config.yaml
image_size: 32
conditioning: "class"
num_classes: 5
attention: false
upsampling: "transposed_conv"
beta1: 0.9
cautious_weight_decay: true
max_steps: 6700
batch_size: 512
Rows from block 7 of a small class-conditioned image diffusion model, named by matrix and row number. Rows with one number belong to one channel. Each number is 200 + 30 x the weight over its row's rms, rounded and kept within 0 to 999. All counts start at 0.
After each channel's rows are labels from the 100 images, of 14848 (inputs lightly noised), where the channel reaches its highest value: "colour at peak" is the nearest of a few named colours to the mean colour under the peak. Only what is clearly more common there than usual is listed. The data: small renderings of single solids in any pose.
# convs0: first 3x3 conv (model.decb.0.1.convs.0.weight, 64x64x3x3, each kernel summed), inputs 0-63
# convs1: second 3x3 conv (model.decb.0.1.convs.1.weight, 64x64x3x3, transposed, each kernel summed), outputs 0-63

convs0.7,163,205,200,177,216,200,173,199,142,151,145,164,139,159,168,98,188,194,211,214,216,195,197,175,196,198,212,242,234,231,204,191,190,207,203,182,218,196,214,184,182,197,190,194,201,233,175,209,175,201,140,197,205,186,181,185,177,179,219,301,185,201,162,179
convs1.7,212,218,215,155,202,220,191,209,271,227,214,191,261,188,149,159,258,244,183,216,204,213,194,207,182,204,199,111,202,174,198,202,163,184,202,196,187,161,219,251,187,201,208,201,217,150,207,187,178,154,254,226,216,160,221,210,188,201,210,149,142,195,228,190
colour at peak: black

convs0.38,224,195,172,173,202,225,200,204,170,189,196,197,168,280,242,242,211,227,190,197,231,201,210,105,212,189,230,162,226,226,217,176,166,213,152,189,229,202,230,199,225,243,196,167,202,231,219,201,202,196,158,238,220,207,183,246,160,176,239,148,245,188,244,204
convs1.38,219,215,198,244,197,190,181,189,164,239,193,187,197,233,266,225,161,218,220,195,215,182,218,213,212,133,214,206,208,177,189,176,204,220,231,177,187,220,209,209,212,137,117,179,171,188,186,179,194,141,250,262,221,177,210,189,247,221,161,188,162,141,193,203
colour at peak: white

convs0.42,211,174,184,194,192,205,158,209,179,194,193,260,197,224,251,273,229,182,222,207,187,212,203,221,234,221,156,300,180,166,219,169,182,186,182,196,206,142,202,188,150,168,170,188,162,248,189,179,238,219,166,272,212,188,203,189,187,183,222,189,187,208,207,195
convs1.42,192,205,166,163,188,198,240,179,208,225,177,160,156,223,126,160,177,218,140,224,194,202,239,160,142,197,247,137,243,232,237,241,216,207,199,199,219,213,212,240,202,217,190,187,282,203,193,184,172,199,220,174,215,238,204,221,221,200,218,240,211,212,208,203
colour at peak: white

convs0.10,232,176,238,181,182,215,180,278,196,204,174,218,207,152,225,209,109,226,188,200,155,197,174,202,214,201,222,182,183,214,205,138,185,196,176,215,210,191,204,164,214,205,227,203,245,160,199,209,165,192,196,190,189,221,224,272,192,225,164,156,262,205,181,254
convs1.10,172,208,212,152,196,207,261,196,163,165,223,209,208,175,163,170,249,198,226,183,194,149,220,189,145,213,158,227,220,209,212,184,195,236,192,172,227,194,195,230,180,205,149,234,206,166,166,231,163,188,212,211,184,220,205,139,274,231,212,214,191,149,151,159
colour at peak: black

convs0.4,162,223,208,178,222,216,202,206,152,167,178,147,167,182,178,124,149,181,256,197,190,199,221,174,219,189,220,223,218,227,217,212,210,206,183,182,200,198,200,212,182,160,184,173,170,256,182,206,172,171,190,219,186,192,175,198,155,156,222,314,182,193,180,184
convs1.4,215,199,168,241,202,188,160,236,253,245,269,269,218,195,221,255,181,172,194,201,190,210,171,218,215,207,180,209,194,217,191,147,212,186,181,197,171,155,188,150,186,182,177,193,184,165,237,217,260,217,213,261,228,235,204,157,194,196,166,143,203,190,207,217
colour at peak: black

convs0.37,192,194,211,185,153,249,187,172,196,166,171,226,182,201,231,229,129,172,193,192,203,186,209,176,236,217,172,154,199,144,261,227,240,207,169,224,218,189,237,202,264,236,207,227,180,222,236,224,113,177,151,223,181,198,183,211,213,176,196,196,190,232,210,211
convs1.37,224,207,256,212,222,192,180,183,213,153,244,174,202,230,173,231,139,189,176,220,193,235,240,205,189,186,239,185,233,211,207,229,216,176,237,208,153,189,155,239,137,172,232,178,147,212,125,160,199,212,224,160,212,197,214,232,170,164,219,198,169,174,212,222
colour at peak: white

convs0.36,167,218,240,182,170,257,208,175,144,211,191,218,210,201,241,223,212,128,212,232,213,190,258,172,190,182,212,200,216,189,243,172,280,168,198,231,244,190,173,175,211,221,158,189,208,187,167,236,186,214,182,175,201,162,245,168,158,233,160,198,218,195,228,227
convs1.36,191,239,150,185,174,157,247,219,259,158,215,226,249,225,185,176,265,257,189,180,179,191,165,195,250,201,208,238,197,207,198,184,137,231,196,212,154,187,172,240,205,155,176,224,223,256,222,193,224,168,204,184,161,213,181,202,215,219,186,213,225,237,194,202
colour at peak: black

convs0.62,136,176,221,184,209,200,231,178,204,224,235,174,162,288,216,222,215,222,218,235,200,214,194,206,200,147,195,229,189,220,218,189,161,168,150,190,180,168,264,158,210,178,191,183,229,235,210,247,192,145,230,149,198,229,224,245,176,245,198,218,216,204,204,196
convs1.62,226,209,160,204,173,181,230,177,178,155,196,152,165,225,204,166,156,183,202,229,177,180,218,202,178,145,218,179,212,177,217,196,289,222,205,181,153,175,165,212,176,183,212,213,219,149,208,177,185,186,201,194,174,155,156,171,272,209,162,171,220,167,243,224
colour at peak: white

convs0.19,156,194,233,194,170,217,186,201,216,204,205,209,206,218,227,208,221,180,208,154,142,159,161,184,229,181,192,177,166,229,175,173,217,171,199,222,137,187,199,209,186,145,205,168,152,200,166,168,240,222,221,239,216,141,184,165,162,215,134,217,179,196,140,150
convs1.19,206,194,184,191,244,207,249,178,208,147,149,188,217,219,177,141,190,200,168,170,200,209,217,159,205,186,186,174,229,179,216,175,231,170,154,192,199,192,233,176,191,138,108,221,187,154,208,161,148,240,169,202,252,216,183,169,244,193,203,195,196,208,200,223
colour at peak: white

convs0.32,184,146,204,168,190,220,199,198,187,159,193,235,130,181,215,238,214,169,194,221,124,161,227,180,208,166,210,161,180,219,184,180,197,211,210,192,237,213,220,223,236,199,136,231,199,203,218,238,205,135,162,210,157,192,190,180,202,246,227,217,172,236,247,155
convs1.32,201,203,203,263,176,215,154,177,176,217,246,177,238,226,197,224,188,217,220,191,255,202,243,209,215,141,192,205,157,193,194,155,166,163,168,241,178,208,190,253,164,220,228,208,177,169,154,154,133,193,223,189,197,221,226,197,155,175,211,167,180,201,150,220
colour at peak: black